{"dataset": "chords played on synthesised instruments", "hop_length": 160, "encoder_arch": "vit", "encoder_norm": "layernorm", "encoder_positions": "learned", "decoder_norm": "batchnorm", "decoder_widths": [64, 128, 192, 256], "residual_init": "none", "weight_decay": 0.03}
Rows from block 2 of the encoder, named by matrix and row number. Rows with one number belong to one neuron. Each number is 128 + 24 x the weight over the matrix's rms, rounded and kept within 0 to 255. All counts start at 0. Numbers have three digits each.
# fc1: MLP up (encoder.blocks.2.mlp.fc1.weight, 384x128), inputs 0-127
# fc2: MLP down (encoder.blocks.2.mlp.fc2.weight, 128x384, transposed), outputs 0-127
fc1.72:044128127128128000127128128158219121124128128128131092080090125128128139128130220106103128210128255128118128051123031128128128105128128131174144128207128128202112128165121128113166024053149123128182173128119157128097131132158128124130129255128128128125128132128128128128118128125128128136128128128255128125131113057149128128125128128135128128128128128255150136128169139108128128128128
fc1.73:128093127128192132128133128255151126128128174129128128034128137092128128128128107127129128146127128116075128101128103127078129098128129098126148026128156095142150126165128126167128204128089150122128136128128058175127094070128128133091201127082128128134123128087128068131128128134130136080128126128128098098128129125125129130142115137141055128132203125082118128134153129128128129158127
fc1.74:134216142128120123101128128144115127128128128076128128128139136128168141107129154135128128121128185114093128132127110131128131151136089139128128137128128136135115152074156139128122128128128103128128128144128128120128128127128187129116127121128147128128072136123113128127128115131119132126128255095119168128131137121161120080128131142125128130017117124117133128128121128128133070127128
fc1.76:115128181140113127132128123128184128151128132119141102255074130148122132128128136161130197172069128129122128128151128126201140106128128109186131128128149130212110128134106130065127119147129129128128125083024128128140108128128142128107128038120170128128174105153133072103128028128127000128128118129085130145035128168130132130160128072135130127110128153062128128100153128205255086106229
fc1.78:128133128211128086129144128128127129128115128128100128142000166128128128128134127128128090000128128152128089248128138128128128120128128148150120128128128128127128065128128128128128135123128111118097128128134078128128191127132119135128128128134165128128108114147137127111255144085129128128124129125128128130126127123128137128115127130000128127180059128128128128128077129147128127128128
fc1.82:128128137128134152128124128085234129129128124124170124128143134127103128143159128127133128150132128128128128165139107123113154137087066122128128096125128126128125134136128128128134127138000128126128127128099138128105128139099128128151128165255075128111128129143140126128129233031126121147158117128094128170128155126152129126128255129106130128128128119106113102128113169128128130133150
fc1.85:131128157128128128104149222255128128129240129081128129094131129121128128128128128128126128095170139128128068129128128128128128135128113126128148128128121057138128117128116129128123138145000128128160142136128129128128130048128127128128000123135126128094124094128116128128111128128131212126125155128037128127126097127120145128124127130128122121131128128169116128164128193125128085151127
fc1.87:119128158112128128180129203140127154128126044149108128128140140127165128127126080128129124128124120127126177123132123128162054069149132127128120209125080131128131127125128000037116107157186135126126123139068137128130117063084089136030144128141114128128131176132125129116164124025136118128137128128118172123136110136128152129128190128127153146169190100204246128072128103128132129127131
fc1.88:157128128160179136132128115255255135126128140128128128136129106127128128126128140140128095128122128130127124143142132122174139250108128100087128124128129094147139113128090128122128026128255128128128100128128128104128119133118128068126128168128128128123128133128128128021127128128128128128128128135134128126128130128172128112130086128116144105128120128148128180128126106129081128124128
fc1.91:111128128128058146129134138061128138128120108046159113119123128128124128136142109128130081110128141126164128248129128127128130129128125089127128133070128101128128128128122128128128144128128114124128128128150103129128128144128156137119128078104129128124101127052170128128112128122128128128227107122128129134043094230128127128128128145128128148117128112255134131128128122128053119135137
fc1.92:130128077128125128095128117166117033139129127126128140128128128115128225127126109128140129104187192121168128187128121128126128128000128126128128166098185128128128128119142134153128065128126127128127000128128130073124138082140143077122127086129175128024120112128097128107128134128129128128145131127127000128255129251119128128128127128129102130128116123163138128136130107158128124108255
fc1.94:184043128255128128000128128123255141128132126121000137127128140128128128135116239130120138173000130120128128150127066128073157128128129129163102255129128127128128000255167118078125238243128127128255128107132128125065162112000117129127171095128109128128127192129109128129070130128128117128129128128255128128033167255128148128128128190121142129128128115127141128129128090128128129126124
fc1.96:128128128116128128128127128129115255127128128128128128128098128128128167149128131135129128119127138128125127128128131128128128126128117129129128128116123130128128124128128123133127128128128128129128124158128128128128128128123128128000129128128130128128128128130138145139128128135133128128138112136120128113128128147128103126128128132128128123127127152163081128126128128137128126128128
fc1.99:127109164151128128122109128025128045128128179128122128147130128128128189196135123081150128128128128128128128127127128128129128128127128115128128129103128129128148128109101128121255127222125129128128128138132137128170155130128128128128133093128129128128128133129149129128128128122128128132126128159128140128016127128126128128134128128134116128127094109126080128000128128130000128128128
fc1.101:128128138110122120129128255128127128132138124128131128128127128107128128121128110247128123130134128063128128128128081128162120128128076137126128128096128128126150160220128128128128128124128140124128128128128129128128128128141133128141128131128174128128128128128128124126012085120127129133128112174124116044128129053128000128120128128132200096128167253255147128127142135000181098128127
fc1.106:131130106128119151128115235129135130124130144130139129128124128086122115133128157128122128128074123087131121128127165128125127128136000128098126130113129128128132128246128133139125152128046128049129128134218119128128160128128122055128136127128128128132128128128128128110138127169128136127128128177132109128132128129128119154128149125212124128121128128128128128128128125130134128070236
fc1.107:118128046128077129165141138159085128191124130081103127128129150128114127125141129139105128128130082175133129135161137144128114139099207125131151035137130127115129166128201128095078175072153134128143128101128177128129203089121128213126130129052128128128128063127152146128000128127122158127128128128097082076255128133128135135128129128128128169000133126133121126127128143129099222176133
fc1.109:128123128128121128128105128017131128135122129131132105129128129113128116126158128126196128126128182115117154128128127129127133140126128128112120061128136128128125131117136140177131135128137127130129138137163128251128128127128132101127103128255129128128112119144139220129153105126128129035128126128137127183128127128132128124129098128128128131129128128127129128128136128128137128126098
fc1.111:130129126113132000089084128125128124128129140087126128128141128125120123089074133128170128124057176128238133044119128144127149128137128129128128128160128128111117126189136128128128128106110135129128000114143128119104125059128110164128128130184046128255128173109088131128128128128141134128130127128128129134132140128128129128124134123122130128130128139135128133115161128169128122120128
fc1.112:128071061128128150132128128127239239168116106202218050000186128189000144130128126158108128016122128073128187132093122128128091089124113128140122126117128048147129130255103117139130128121207121114197129000144100214128128119128159153128124176191138128130099121118090124158126128155061122062161096113255155128128190111128143161128131128128128174119128081128186052095128255129237127150196
fc1.115:122128097128154128152128045047151128122128128128128136128128107128128121128128128128128126128128080128127152128129126126128117128155134128128128128145128131128161133128128113127128127179126128128066128097128132128128178128128091128128140155136141128133128155128126128128054130131134128255000185140175127107141128128128108128127140154112130128122128125047158126128128089128128128127128
fc1.120:101128128132035128131200000151255166131178116127129123158128114131128130128128139128132168255122128128170178033128128127115130147141141125128116126188128130163128163123128121141127143122107069128221129128128128107128128000128245164128000122255124128129128159092127174127063128128131074162074129128130128128128126098128128128116156162128107128037122141253125128000083129219128119131151
fc1.122:128128207127095128129128130132096129137093104198177115103187128146125128155198128148150128130128128093128141209224136128112124169128128137128128142128128128116056016131002141128128124128127106128159132128128115128200128128128101149255093128093162128066126128128128086181129134128135134128128123128115128129166133128128128025084169176174076031139128066170124117118165168073117106128128
fc1.124:128122118128142130128086099179171128145128125128128128131128128085128150131128130127129114128072127128127128108103130128174128121128171134128128159131127137129062112133128128128128148132128128126128128152053128142129128128128135128089128149128121128130128128128129153130001122095106125221127128137050128055121128154134128128155007153123128121096128128163128128109133125132128128117100
fc1.129:128128174099128128125085146128255128115123255150128128128138093126128128131125088128108123163128134128128144126128128128128128128098128108171124116129128161126114137139128124128138128169140129153128116128069128047147188129186130129153123117108134128128128096102127128133126128128126128128128128108146128120133129132085155128148128118255128128128147128014184107096116128128126128128128
fc1.131:114123115119128131133123140231108120128219072127127115128169129125123154064129146128144127160156133179128152082126135128093052109250123128216096124164099131128121128128128050123128109170184185128133128128128121128072129130154091142164125123053134128137128073128110119132091239054130128128094063063129128253128117128128128151112128089128000235128128144241141128128128098129132126254125
fc1.133:126128128128079137128129128131128191103160133129095136160105128128128128106128128129128128142128127128117128127127096128134122128130128128128128128060129118128127128123128128128000127163128128111128114128127130128128131128128128215036128129130128128145119128182128134180128131128128128114128128129128115123114130113241128128146126098141089130088000000128153255128128128128130128128128
fc1.135:088128133130137129128128118061024128128127132170127214127127148128123128128128130128112130109130128127131127128132106134062126105000141128122129174146132128129153127129128128127128039128000128128129113128128141127132125103128114108128145128120128128128128129128140128205129128132103108128128130152131104108065171128036141128161128127128128128128128125128171128153166121127127158156130
fc1.143:128000128128132128128127215128127128158128139128135115128093123158128128128128128128105128126128202128128128128119128128168138128128128128127191128122128128122128129128182128129128131131128127128121128146128118128128127220129127177127128126131132128128086128121128129133128128128124128128128081081128128128134129128128128164158129127130075123130128157121194255120128128137117128057129
fc1.149:102128128128128159127128164119130128119128142128100128255129128110128128127211104132128109128118129128124208101128128128128128128198133157128128137120128138168125128128128119128030081128129125127125098133202128129129255152108152160091128078128127128138128119130128132183128128129128128128138169125105128128128124128198124131152077137169128128037015128123160255126117128128080128099128
fc1.152:128000128128102127128100128137103142134128126128154046128130128123128122128127128128128165128129123128115128128128153128128126128128130125128121130179128128128127128128113128128129128141127150124129128139128129095128128072010130128109091112130131128128128128147150128128121139126131130096128129128134163128127135189105129181135095173125152152128146167151128128024143121136164134128126
fc1.154:128128131128128129128128162109133138128129128142151129135094099117117129190128125121128145174116188140114131128150128128088119132128000128128128092147139128108121128144128131173093133128128128128128128115158092128128141127201106062128128115126164128115135128151066090129139196125101128133021143170128000241062028136128118148127128066128128137138128128128114113144130095089043128152128
fc1.159:124112159255062128129144138073027130128128132130113117151119126126127199128152128126129128218140128115255176160189117128127128110129137130119008193136126119141000113133129115126128128217128129127128128144102155188128163128185113112128126132190107128128076134128155128198018128132180053134134171129128137133128121130128128126084255129071123132128149131055129128000077127135126001255128
fc1.161:092154082127128117128099128133128128134120128130128107126128128101129128153055128123128128126128128127120120128109128129126131128128151218152098151065128128128118109130106119047126120132126127127128128128144021128128128131255153151047128122128127255151121128128133145128079129134128128089128127128128114155128128094130128100113145128128128128118128128244128128128128134128128128139104
fc1.165:125133119144132176128000116193097203093137126128126126128127128113102119124127088128129128127128128128112127128199122129110128128131179128137000176183128120128056128128135128046128163142128128128146149127095128128130035122099127140039128128104106128128128129133052119129137128128128121026128128128126151128164128128128145159117128128205172119128138128114179128099062110164128130072128
fc1.166:127128129128128129078100128128103155128147169128128128178119140128128092124128128145128128184128089133114205128128074136136128111128128128119134128124128128134127128073105128125123128212128128128117128095128137163128043137105114090000155134129180128124138123174128126065153128128128128166128129117128130129084128111126129128128131128128239152128128088180153128128138120154147145110132
fc1.169:121128128171156000128057127226148128128133010128123128162128113129128127146127110128128130126148083136111135126116127140118130130217141094128136128128128127109059128109123135130128130255119128094103128125063124127128071100128128122029114140087132128124128127201128128130166125128113128130129128137128080141142128132139128128127218128128131134123126128113128128143128182132126128116190
fc1.172:128151128128098128238077107141128129128134129128128127128128129128128120118127204128132143126137122128128225128128127128128130113145167128128128140121106090103134146150156118128128127124128129128108129128118114063128110126063127125128128133128131128128159156122126128143128142104107127128188148128210128128179133124154128120128120128135144128128128128106130128128123111132255128128102
fc1.173:129148180129128129129128122104255090128115122128127153125128138129129128126128130128129120089127032129127100128119172128128151128128128128126128128128128108128128143118174126117128128089127128128149128122138112129122128118128127128128127135000128128127128127145128072135100128128128128025128121117102128128149128137128128092181196128169113119136128128082120163135163129127140128128087
fc1.180:128128128128128128128121151120128126125128128133129128151128127159129108128129134127128129128128128129128127158128163128128132128000128128132144128128111128129128128142128093128128128128128000128194116119128127070128135128128128128128129128187129109108122128255043129128126128127128128158088155139128129159128152128128128129137122128128128198143128126128005128128116128132121128145255
fc1.182:128128127128128128128019131115128000128127133090139129129128132128128128128082128105124128110146144128127128129128165128127131128128071087098127128105120128131128128128138211128128087127128128065128128157168128094128111172128123018128133160093148128205128113129217046172128128131129127128128128128101128128128128129124128128128128136126149128107131126255128128129125171168129128128069
fc1.183:128130120128164127197128091075128128130128127069121131124128138196128114119128128107128098128097189131142131158128129127113176133116000083172140047128128128143128113129115128128126164134000122128141133099123128134128143092128128129100145127162141128110129128145134185134128172055128132072073129123128122128128128090116128132128128121108128128089129128128128130145122162128126225137128
fc1.184:184128129159094122128128128133129128128136128130127142130129128159128128067224144141126128128095128087109129128128124128114129129130128069127128150128019133121128128128129128128127118143132129127128128133128127120129127126000128128125131175123129128111128147127141128128164128128094154128128128127128129129128126134128128196129138135127128200128118192131130119128112160128130127091126
fc1.185:128126180121094126129122128143128127128170139129128128125156098211137128128134120129123097128131162125123128209127032114131182128128000155128114128138128122119078116113159126106128202164169091142110128128128201128128099123126127132000079128128084148130128128128128148152130096255165179122000137150108133140128106167122104128104185112128130113128128128128131128122130128168132128123128
fc1.186:128128127122128118141120128128128090128129255128070128128128128132185035138128255128128128128132203128131128130083127128128128128128128128134105136128132117129127129154128128125128031123143136147128128200128128128121212128128164135077124082139023128128128128117036124128255128010120145255087122128128100127130142093145157127123128076127120172128103138160130128085111128129128128128128
fc1.189:167128128128066128098084134128128145128128007127127127121100128161128141133127128127129154128128128128128128128120113129128128128255128128126135119120122101119113127129128122129129164138000113123128128148128128114128128129182053128127148127085109128128128128128118184128000131115136128188087165132131127238128128128128128102085135154128128128128151143199128150119087129126130162144128
fc1.190:183128063142014138151108128128097195135129131178128128161139193128128134125128061143130128128156122102128122167093128118135033128127222161128075133128128075128122207081130128040128229107000128128112128203090127128128128132073101144000100061021145128134144187128128129079023000128144128129128128088184193168128000128128138126128127128128066207126128212128129128131188119166171127123130
fc1.191:024090129128128126128126128169127128128124128128240081128128160154128113129142120126128111129128130128123128093162171154127128128000100127128134133177156197132200088128129149109128085133056128127116126128127078130128157132155128128100148120138126128042066139128185128128157128116124130109130132114167128113043100129128142117009128117123128123145128129101128130255090129127114129117127
fc1.193:128129113127128128078128128222128089180128128155129166132130110128128179068128146000121154086128065125162193128128128120128134074125027128137103153129128103126128122150164135125128128089114128128090255130128147128125084128129128092128128131128153128128129128130122128170255095190128128000231212000135014128195140205128128129165113115128128100128125128188128255175069138117128128132221
fc1.198:090128127045129128127128097128123145127128080035130044128129128048127062086128128143128128129146128128117141128112066126133162130164133129133128128043126135129097121074136187128112129193140120128132128172232131128128128144124130147070165027096136128098128158120127128157128122118114128126129081189148128000086125098127127128159128128028149128169127128139128128079141133144129128128128
fc1.206:128128133129186128129128162240136128128139141167154127119098131097222128128146102173117105119128126128140138080127204129128120128129207152000145128092127140128092128097128138140127159126123125128080161128109129129021039117128114125098033207186000128128131135096121128128121132128128096128058016255128185214107126123128130128220128152101131114170152125128127128128128145130157128072127
fc1.207:128128128128128128128128128128128128128032128128128128128128128128128128128128128128128128128128128128128128128128128128128128128128128128128128128128128128128128128128128128128128128128128128128128128128128128128128128128128128128128128128128128128128128128128128128128128128128128128128128128128128128128128128128128128128128128128128128128128128128128128128128128128128128128128128
fc2.72:091106128129121154128122114147134126108131128136129128123173130085128128107125126128128215128138128128128127132128128124121128144128113128135122127128127127128126141128123091128128000128110128128043254128127128128128128072127128128128127033130128128148129123139163104167140128128141133081066131087099128182189194106128127140076154128128128122128129126130141123126128083129125113130128
fc2.73:137128128128128125127134116255255100187100128127129213183129128146140128065128127128075128129133128185134190128128134128131128125026129128128128129062128128128089128250128128119105102128130128084128131128129236128112128128127128128128133129154047128155121126128175069079105125125126130128136088128133128128128128128128128128128028128128130131128128128084134125124068128156110127128255
fc2.74:128075114128132136133128198128128126128113128128119151103128074128128128190125130127155140120046082081128128092130129128115129128128128128128128128128128128096136134201126128128128157154122128115127128127128127128130131094077034135129128115132128128128137104128094130128128128127149086128191000141143136120132128129128128140087142131128143128130125130104165125176128128128128197206132
fc2.76:126128127133113128126154184128045128118125096102133133128128128063084124127128212095150128046128124128157132124108117128113128135152152128128167129129128127093146131127130128141130182128136176128129157181129120128128170099139128128122128128184131120128128128000147128128128127128128151128165120124255127129222128126128141115150164128110126128128128140146128128128080128128000127127041
fc2.78:115128122128075128130128106128125136127119128129128100128163125127128128128128120128134128119129130128129128063137130127128128122124120129127128129128128128128128250159128128125113128160128123128125128139128128128136137127128149127081128128138053122128131098128131144126116128128128113135128127133194142128128123128128181126128128128011133129128135128133127129124128128128128131117128
fc2.82:128128128133127128133092000161205128128128153143128128126064125145200128096131128106128128089090131128128127168130128128112128142129224128128155129165128125128150128128125128128128103127102128129064128128127128128150136128128179127128128128128172128106128115125128128000128128128128136104127109130128128126196122000127129121145255136089125127128127126155124128128128200129128046139136
fc2.85:184128128096103128128116000119128128140128128132167128116096144128112128152128128180133128181074129075128113108109164128119128128101134128128128094131133129161151128135086128120128086109128091128028128142160121139127128130128128128136174128131189128154128123128128128131127127096127127130128125072129128146132131227127128134128154125128125106134121128251182147086137196128128115124128
fc2.87:098128130113128128091125143116029116129128128127128062128122115128223128128130128126101128128141128129128128160196128128151131178141128212128128139217089113128128139128128128136136128000129128128129128076136104126153138169128178118128128104101049125128128073128128128128185128136124130128114128192246123235128136067163098085128128127105128131129069128000112125140134128135189131167046
fc2.88:131129128128128126128116120132127127128128128128128077128168130128128128144128128100133128128126132136103101128128128128128128126127131128128128128134127128128128127127128128143128255128255127140128117128128128128138126128128126129128128128128129131000128121137128128128139128128107130129135128128105128128128127255118127128122134129133128122128128136132133139129128255132128127128128
fc2.91:130128128128128056128063110133128000126152128128128060112091128128154121125128141128127249203128128140096128004128143128110128127101157126112131111121128128134168128128128128190187128128255128128126128139000128089127128128068124131112128128129114128128128128198125161126128128128131156133128080128124130079175163128128128128092128128128130126111128128128186128128129129152128062176174
fc2.92:091128128127137137128123128141130170125129128128128109128128128138128011118127135128128118132128115123110117077128128128108128116128129127143128131195128127128115164140133128133127255128201128098126161128133116199113128129128171139097109161131128128117128125125128100152091137156128128128139112128137219128159146112128136127149140131130125128115128121126128128135128160103147096131127
fc2.94:106127126128069136198180118135122128128130128122255193141156139131192119122123110118154127128218135088128099088128137128183128128118203124162128070072128164128128201102133128128078128128128127126116130137090128178128129132144128114129062130119082128125129128059151128082222129161128124128088107127074128247194128038128128128128179125128128132128127132133128128099128136128116118119185
fc2.96:129128128128128127116128128127131000130151128128129121148128128128128123115128128128128128121134131181128126146133128128130131128128127126122128127128127128128127128128128128128127128104127128128128128128129128128142153128128128128195128128128128128128128128128122128112128111130127128128131122124170128128127128128091128155128128128136121128133126128128128125127116128128126128137128
fc2.99:128127126132132130128173255137123129132080117126128128128128129128128128124128128164128128130128120080131139128128110128128128079188130119129126128128129128139128128125127128152000127127126126128123153153128128128128128077126128124128132129128126128131128128117131128128078115129128129128127128107128122128130123129127102127148153128120126128128101128128128128222113162130184128128128
fc2.101:143128128128125128130128127120124116133156110128128128147135128128153134140128125059124117128134128146128127135181158128129128127129166126128032117117128128152056128128129128141128204128128128127127116122128133128155127128128128128128127129118090128128127128143127128129152131127128190155124149128032132128169123129137138128129128128128095128167129000108128124126128157135095128128129
fc2.106:129102129133128128115127058128128128126119123126128128130128170127134113142130044140143126128128128128127132122133128128127128142128255127184122128128127128128088128000128128128128128127128128126134133128031133128142111151127128132112127128157128128100128128141128128128128129125126133128099221127102129216127128145128128128128128128128163000128128128128128124130128128128139125231098
fc2.107:170098134203129128128121128255175128132128128128128128128109114125123039216130126128128120128129145129128128125126127128212129123016108127128107128104128128128111132128129128095133081163130128128128128128128025131128127128128128128117134065128152135128128134128255095128151128128128128143134164129128159126015128128107120125250128123130098128128125128128125128128128142128128130128143
fc2.109:153144128126128122128000131135128127128176128137103128144085127160126124128128162097006117128249124139234125180128128128167128105102128119107128255128122128128124145119178128000144128128126123131124130128128128012116128128128153124121129129086128128137128142118128127126172127133128128111128255135128126131128117128128129138128127098128211137123128120217121128128128193130128128126255
fc2.111:095122144122117128122125128128132128128129128132126110128112153119128143177129128112130128128089145128089128133148128125102128127128130128172093128121114128142062157117128128152128228128170128128106192252142128130128103143125118128128121124146162128000128131128128080185128128132116148096049158135129139119128128184129119128045128128128124128103128182124142128130107180128128123131128
fc2.112:128128128128142128132106171000110073126128187128085162159130104116136133128111128128130128142132128169128127124198133128120129147128128128132130131128128145128130137009134128131128104128165128147126128128111125131127127142124128128128136081125132128134142128065128128129128175128130124126126129128072128128139124128128128148129236128125122128155097146084099126128132128129089114129082
fc2.115:229128013128124128128128128131128128128226140128128125128035128128138128128128092176126127135130119125128128128128143128131128119128128144128128255125069130000128119065141128128127164127128128237128204157128128142128128167128128128195000019136099128128131128042153000132128155128128153201075255122112128133080151159128128106126112055128128128076128132207255173128128068117127108085128
fc2.120:135140141128120160128000123159000134128129128147044104129047129129106224133128121128074128116139128128127128145134202128140128087079195127196164090199095128128129094128128128119128128041131210127104110116128128121124145239128121128128255242128127128157128098173126115137128128223133118128128128090127109162114127255128128128128128115120128144128128156053127128135154127115128096128128
fc2.122:116128080123129138127127117128129152128128125147128070128039140128130128127128128128128135128127128130089128128070132128155128100128097185128127128129128129130137195041128128128128098128096128128091145128128128107128129129112128128119135127128128128128136114128089133108128128128128135175128128143116142161128127129134128130120082126128128128095128128000140140128129214133122129078128
fc2.124:128128128128128132128128128128158128121128255126122130128036119136128128128135000128128142130129000124127128166084130128093128128129114128128052118151166128128023128062128128128128128113128133128128128037128128128122126128128165127128127128104129125123170128126128128081140148128128035128220255128255085255120135135128128131128129081134128151129106128128149128117128128128128138126121
fc2.129:128101122128147128128122123130136119125128000127128138128070133142128127128139128113127142128128127150128128131128128128128128128128128255163128128128128128155129173125132126143000122128149128114128128127128117128128094128111128124127128125127127128128128143127051017128128128128128127128105074186122128129128143120132126128183196128128136129128128137128131125128115136128149133092194
fc2.131:111128128128128119126128128255126129130128131151128128132123128128165128133128086128119128166119167117128115156148128128131128138134128113113128128128129128128131129162128150128129141128127090128128131120129143128217130039128128127127129129133135128160128141123154128115128097149124128128189128129179104128195128099106126126118019128128199060125125097104128128096127161126171129112208
fc2.133:124128128128128119135126128128130047127128130128127128119147128128095133087128143128152128168128128128132129128133128128128121128124127127128128128165137149098125128127136128128192129128128128128122144121128128128128084073128128097137123128128125128108128128125128128019060146128128128128128078130128129128135081128051128143090127136141131128134255255139128097127128125128126128132136
fc2.135:029131145128132128129129128128123128128128128126126122128128128130128129127128128157129128116128133128125133127128128126135128155127123115128128126128110125141128119132126128119105255128171128130128164091128128128121129134126129128117128128128172128000128113128116128159126128122128145130128133127118128117128128130128126128128128128154131124071112147128136131128143255128128128135132
fc2.143:128255128134128128128128173128128128112128128121142129128221128128128136128128142150169255133115073128126128128128128128091128147174128133128128129128128128132128128128085128125109128127128128129200128128128129089127043043128128127128183137128128130128128140128071095130128067128128128128100128159125093222132121126128173107128128135128128127128135071122129000129112137128128135194128
fc2.149:195077128130128041128128128128099129149131123153128089000129112134171128132114128108128128098255107069128061125096128128129128128128128087128128127126129031128128139134128146128158167128128132127144128128128128128128000128128123128128128180128128128135128128138116128111127128165130125128128128121133128128126136128000128128133128124128128135255128128128061069151145128234147129128130
fc2.152:241255128099188110107234199130128128126161129128092243128128128112128139000132122133132128136096128128129135128128103128130128119128128128104128144078225121128179252128128128048052128127128125128123128128128125128127128128127130129128162255127134129131128128121106128136128129128128128128128128116134087128128127070239217039116128012128068128130009000128128226255128128126127128135163
fc2.154:119128128055128128158122128128048128128126128172128128128255128042107065132127034137129131127128130128146129128152129128128128128152177098159223128127129125128129129115129126083084146128128128127128105131128128130128112188128128147128131126128128127129090121117128128167234129126128128083131128042217174128129159128128128131127128127127075099000166128127129128128057135128144059101126
fc2.159:147121121126128132118110066160255150137155130134200128128128128064128128180098137128084128113131128128075124164097255128123128122127126127154128077128128128122158129141133108128127128102127181125135133081128125124128128128119128139129128119193128128128146219151068079089155114128128152133128128128128128128134128128128128133127000107128129128128128176087089128151142131132128128016129
fc2.161:159126128133128131126128128128102128127131126112128128128171128141128132128188128255128128128128128128128128128128128128105128128128109080128128128131128128023128126157136151128128128077131128128128243128135208128128128000000128128124128128126128000128128128128128150128161128128080128145128126128128110106128128129127078129073128128128128128128128128090128125128128117128128128128166
fc2.165:128109135088099108128133255128129129154129128128128112161117128132128128203081128120130128144147135129141119130126127128128128180117117108167129255119128109128128199069143125165128128065128128124000128131145121135130128128128138125128098124051122128105108127128129124128121069129128089167104134141133126134129128128178128144128128128173128245154096143255137128134128178128129128128128
fc2.166:128128012206044213168128128128255128128128000142128128126128131128122106125114128178099128128162143104128128142128137128130128116126128137122216128062128128128108129128147128119080132079128128128128107197129128128143176107143152222128128164098128126113119139128035128220128212077133126114133151255128129005255130144128128117129103128161010107121129174127103128128128128090125130200072
fc2.169:088157155120129255128201162126117128116126128125128129105138128126097128128128127128127140000126128197128136128255128128098128131133130144214173135128129127128170128127128128031086128127210076089115218150128128129113128128128128122097151116058123128132121121128131128128114176128127128123142100128129128128073128087149200128156255144126128128128144128083128104215128128179128153128128
fc2.172:132127128128128123067141149128126145128128091128086000128128117094255255240121037113130033146126128143128123208138128128128127128128128128129190130115128128128129174161128102137128149127106117000142128129128129128173128122128128128126100218000129127126128128176140128128138126154093191061127123131113126233128128128194110255128128128128128128124128107128128128122131129128000242131128
fc2.173:147129118128128128186106255057093239103128043122126122137019128128132128128128128152128127128137139128117136128128128128085128128128124058128255028150129129128082073120130126128211128128077128128126099086158159128128130129127128057145128128122128139126128141127135175128143121128128132132132255255083128128128128108128128255097140128128129128124094128137126130027128243128126011127163
fc2.180:137128128129079129128127061128187128128128177133123218128125188129128128128134050128131128128128128128109133116131128128098128128232128046138140128113176128127129128128169134136122128136128255128075120128128171128128128128121123128129127127152113128102128128128220109127127128130128128128131128122128135062128132128134078126131128128097128131128126128128128128145128129130078108128128
fc2.182:122128128070126142180128128210000180120115073139129089127151128125246128137104112130144147128059128085130124128147128128082128135128128135128130128128128127105128128128128128126123132146128127125128128109128151132128128127128125230137128128128128128124128125128119128128111105128128150123130127145126128127128128134128128169078130128128125128126125155124128128119139129129128128133130
fc2.183:140128164128091096128128045057255128128128128128128128128128128128151128133128129135128115128138127128128128128127125128121128125129172125127128128128127128128137128128128128160128009128128128134128111129128128128128131128128128128128128128091128128128113128128128128128096128128127128128129126127129128128128128000128129126127128131121155128131115128255134128128129183128128092128127
fc2.184:055128128129128128127134128128129128145128138128128128127137128112128128171060127074128123127012128128127127132127128128117128128130129255122128128105255128128099133130108128149128137128107087146128125137128083127142128128255160140135125121128128128128128128129128147128128127128192127128113128128127132151071128093127128128128130128129126127128128001131134128128128128128128102238128
fc2.185:133128127072137128112128136075160071111128128123128128128096128128140203129126128115151110116067098128129123134130129128139114133117220126100128164128138128128170172128128127187128108128010128121130128193138126138162128105128126096145128091128128122128131100122111124129128119074128127128255125130170126144164128020149128128129184136128059153098110124130199137128118128060126142132072
fc2.186:104126130128174128097128129126134128128128134128128129112128129128245232127134128039131121139127000128087129128155129128128128125187127134127131140103128126125050128169110118046098165128111130130111128137130126126128128092128125176032129128128158128123128128167128128136137128214128128215224083128113128128242124127128128128128137246117168066140128138128255128128128127126127128127128
fc2.189:122128104130133128144147128130128128110131128128134129128128232127128118128118123128139099101061124130155128116117122128104128116000040128132128120137127164133148128129165128128128128129127129128119191128126128123136128134128128138054127173199127130128202128198128128105236116128128135128176126125128128137040040000128128102133178128102142095128143128128076128118129128146102128000128
fc2.190:114128128128132110128151099129127132086138121139135116117128048128128128158175142174126128120130117138128145127128128128128233114128012141128128127128128120233140081142128126200128087128193124129128128100128136187127125128132131115116128129127041127131128120102128149173128207111128122128117099130089128006129203145134127135128221128113179094164128126141208139128104138154121115110075
fc2.191:128128128137113128133125128104000128128128128128128128123128128100128133141128128123112128128129120128156101136128164128136128129161167128091127140128128128116128128137168128179130255128000128128179118179137128128132130128128125128128131128127129128084128128130128095128148101128128128119115150128128112186128128000128128127128104149132128119139132127095127128027128128130113148128128
fc2.193:128128128128128129128115128125136128128128128120128129177111128208160115099142093130127128107129044128131127212128128128141128157128145126148128142109128128117128134161131125181163152131125129128081065126187128134128163128129128134029004098128125128128142128128151140128118148128129141219118125248105157126056128129171128085126089109138191097137123170128165127125128063128126128115128
fc2.198:128128128128118065147128163237128128129128209129127155131128128152128255166126127128128081130096128255128128128129128128128128128114128128131194194128135106127128147128071102081068126128093128045128128137128125131134015128126128164128128162124127130128128123140128105092053107128128129104128150110115166133128129147128128128128122135128123128124131127000161093128103131128111192129133
fc2.206:129128137125113142138228153255127128165055142208128128123099128146074128128129076050160129133130128128129122128164049128129116129116128129128087176125129128128124160093128128128052128176153128128109128141112132128151128128128128128131121128128164128130159069128139128112128128127128129102128128080071223123131126131114128078128184129128127126128128128255128113128128127127122126130128
fc2.207:128128128128128128128128128128128128128187128128128128128128128128128128128128128128128128128128128128128128128128128128128128128128128128128128128128128128128128128128128128128128128128128128128128128128128128128128128128128128128128128128128128128128128128128128128128128128128128128128128128128128128128128128128128128128128128128128128128128128128128128128128128128128128128128128